Rows from block 12 of the encoder of a small segmentation model, named by matrix and row number. Rows with one number belong to one channel. Each number is 200 + 30 x the weight over its row's rms, rounded and kept within 0 to 999. All counts start at 0.
Before each channel's rows are labels from the 100 images, of 14976, where the channel reaches its highest value: "lies over" is the class under the peak; "responds to" is what is common among them. Only what is clearly more common there than usual is listed. The data: rendered rooms with furniture.
# p10: first pointwise conv (encoder.blocks.12.p1.0.weight, 320x320x1x1), inputs 192-255
# p20: second pointwise conv (encoder.blocks.12.p2.0.weight, 320x320x1x1, transposed), outputs 192-255

lies over: wall
responds to: window; door
p10.286,199,198,212,205,200,202,198,200,200,199,199,217,202,212,224,156,200,198,197,200,207,201,201,199,285,196,198,198,198,191,198,200,200,200,201,202,187,190,198,204,200,191,206,199,193,204,199,206,198,186,203,199,200,198,176,205,200,196,199,173,191,186,173,192
p20.286,198,199,204,204,155,198,198,203,200,200,199,195,200,163,194,193,138,199,210,199,200,179,362,195,199,219,200,178,195,208,200,196,204,203,202,182,199,200,197,201,197,203,142,199,214,265,201,135,225,254,200,174,205,200,200,201,186,200,200,201,203,208,198,203

lies over: floor
responds to: count: four; sofa
p10.29,225,199,201,213,201,180,223,206,206,193,204,197,188,201,198,192,201,189,200,179,250,197,199,205,207,200,202,196,190,196,176,200,184,197,179,205,194,178,203,238,197,245,185,194,248,191,223,247,192,180,209,210,190,200,187,227,217,169,145,202,227,209,205,273
p20.29,199,187,164,191,186,221,173,209,154,130,210,197,201,200,201,236,237,194,200,204,209,205,199,196,249,114,200,208,195,175,191,188,209,216,188,190,201,187,200,192,183,202,201,185,201,189,209,193,171,195,187,200,196,220,195,189,194,190,201,199,202,220,202,165

lies over: wall
responds to: window
p10.299,195,210,202,199,199,226,167,196,239,199,188,204,203,190,183,204,200,200,199,183,189,186,224,187,199,203,198,200,204,193,200,190,202,170,203,159,183,186,197,174,200,204,201,199,196,181,192,196,200,203,200,213,196,199,203,197,141,193,157,200,212,200,197,198
p20.299,195,227,199,191,201,181,170,255,201,200,201,201,200,262,200,201,200,202,201,192,248,203,161,106,200,197,196,230,191,200,198,198,202,206,200,243,202,220,219,204,206,191,185,207,212,167,243,201,198,204,189,272,197,198,199,203,196,214,197,210,202,188,331,236

lies over: wall
responds to: window
p10.289,199,201,206,206,201,204,196,193,218,212,211,201,199,193,189,196,211,198,206,149,192,197,196,201,276,206,196,178,204,198,185,201,200,196,204,187,183,211,203,200,195,195,206,235,203,202,211,204,199,200,216,213,201,176,190,200,191,199,199,201,203,156,196,201
p20.289,194,206,200,200,191,198,186,167,228,160,203,206,189,248,197,204,199,191,195,200,200,196,205,198,185,196,188,203,199,207,167,204,137,202,198,202,201,200,201,209,202,201,192,207,234,225,203,200,175,198,203,187,260,195,174,199,224,202,204,230,154,195,189,199

lies over: wall
responds to: window
p10.30,201,201,193,200,200,156,199,196,126,193,194,168,197,193,212,184,152,195,166,211,226,187,197,196,208,200,205,203,184,199,204,209,156,200,193,220,199,208,217,198,172,198,201,156,199,191,200,203,198,200,198,195,178,207,200,213,203,200,194,188,208,199,160,208
p20.30,198,200,192,198,166,111,147,190,198,194,206,460,206,197,206,205,149,243,198,200,210,201,210,205,204,151,242,191,188,203,201,235,207,218,217,206,200,207,141,201,201,197,200,204,169,196,197,201,173,201,193,201,164,179,204,199,186,200,182,200,221,179,200,208

lies over: floor
responds to: dog
p10.145,200,300,200,201,177,206,185,194,201,193,228,205,214,244,191,302,202,164,213,208,214,202,63,210,206,198,188,186,197,224,205,207,176,201,198,261,200,356,200,200,200,202,200,170,210,269,234,202,202,197,198,202,198,187,153,203,240,195,202,203,206,202,194,198
p20.145,189,197,200,193,200,206,207,207,197,194,200,202,200,200,169,198,216,182,220,200,197,199,200,203,206,202,203,196,196,194,257,206,199,179,199,195,202,200,205,204,203,201,221,199,203,203,204,229,215,200,181,187,209,199,200,143,200,198,201,212,192,199,196,189

lies over: wall
responds to: count: three
p10.45,204,177,202,214,200,249,172,191,198,197,184,191,193,210,199,192,200,171,197,126,200,230,201,174,205,183,201,196,261,372,226,220,240,213,189,200,205,195,179,180,197,196,202,130,252,211,287,195,210,201,202,199,196,190,177,108,205,203,215,248,184,199,199,195
p20.45,195,236,203,202,224,196,238,215,168,199,201,179,191,199,196,0,150,198,244,221,200,200,199,261,200,166,209,203,201,194,201,204,137,204,200,205,189,194,209,200,196,188,218,200,195,221,171,209,128,202,201,199,196,126,200,180,200,200,206,197,194,196,196,205

lies over: wall
responds to: count: four
p10.199,200,192,211,234,198,200,202,215,202,228,201,199,209,173,202,198,203,182,193,198,194,202,203,119,184,192,181,199,206,256,215,193,198,203,167,198,194,193,200,199,200,202,200,196,241,169,187,198,197,193,181,200,231,210,200,220,211,203,194,211,200,180,205,202
p20.199,177,198,204,152,180,202,200,200,216,199,197,213,211,142,200,197,197,200,199,185,198,168,240,184,200,195,211,199,201,197,200,192,207,203,198,198,173,198,209,212,208,201,280,203,200,200,192,202,208,203,197,204,201,201,198,199,194,194,199,250,193,199,210,245

lies over: wall
responds to: window
p10.254,198,187,201,205,195,197,210,203,195,147,207,227,214,202,190,196,204,184,190,198,194,209,207,139,186,197,261,199,199,200,207,199,197,220,193,186,207,228,187,192,198,196,215,193,204,224,203,186,168,200,171,216,202,189,191,196,207,269,198,200,216,171,200,199
p20.254,188,358,206,193,218,202,249,178,198,201,203,199,201,213,188,200,161,168,207,177,151,143,202,195,176,190,222,201,203,196,198,203,206,198,210,142,205,142,207,223,198,201,212,205,209,198,206,200,196,179,195,207,193,301,200,196,206,232,198,238,178,118,185,200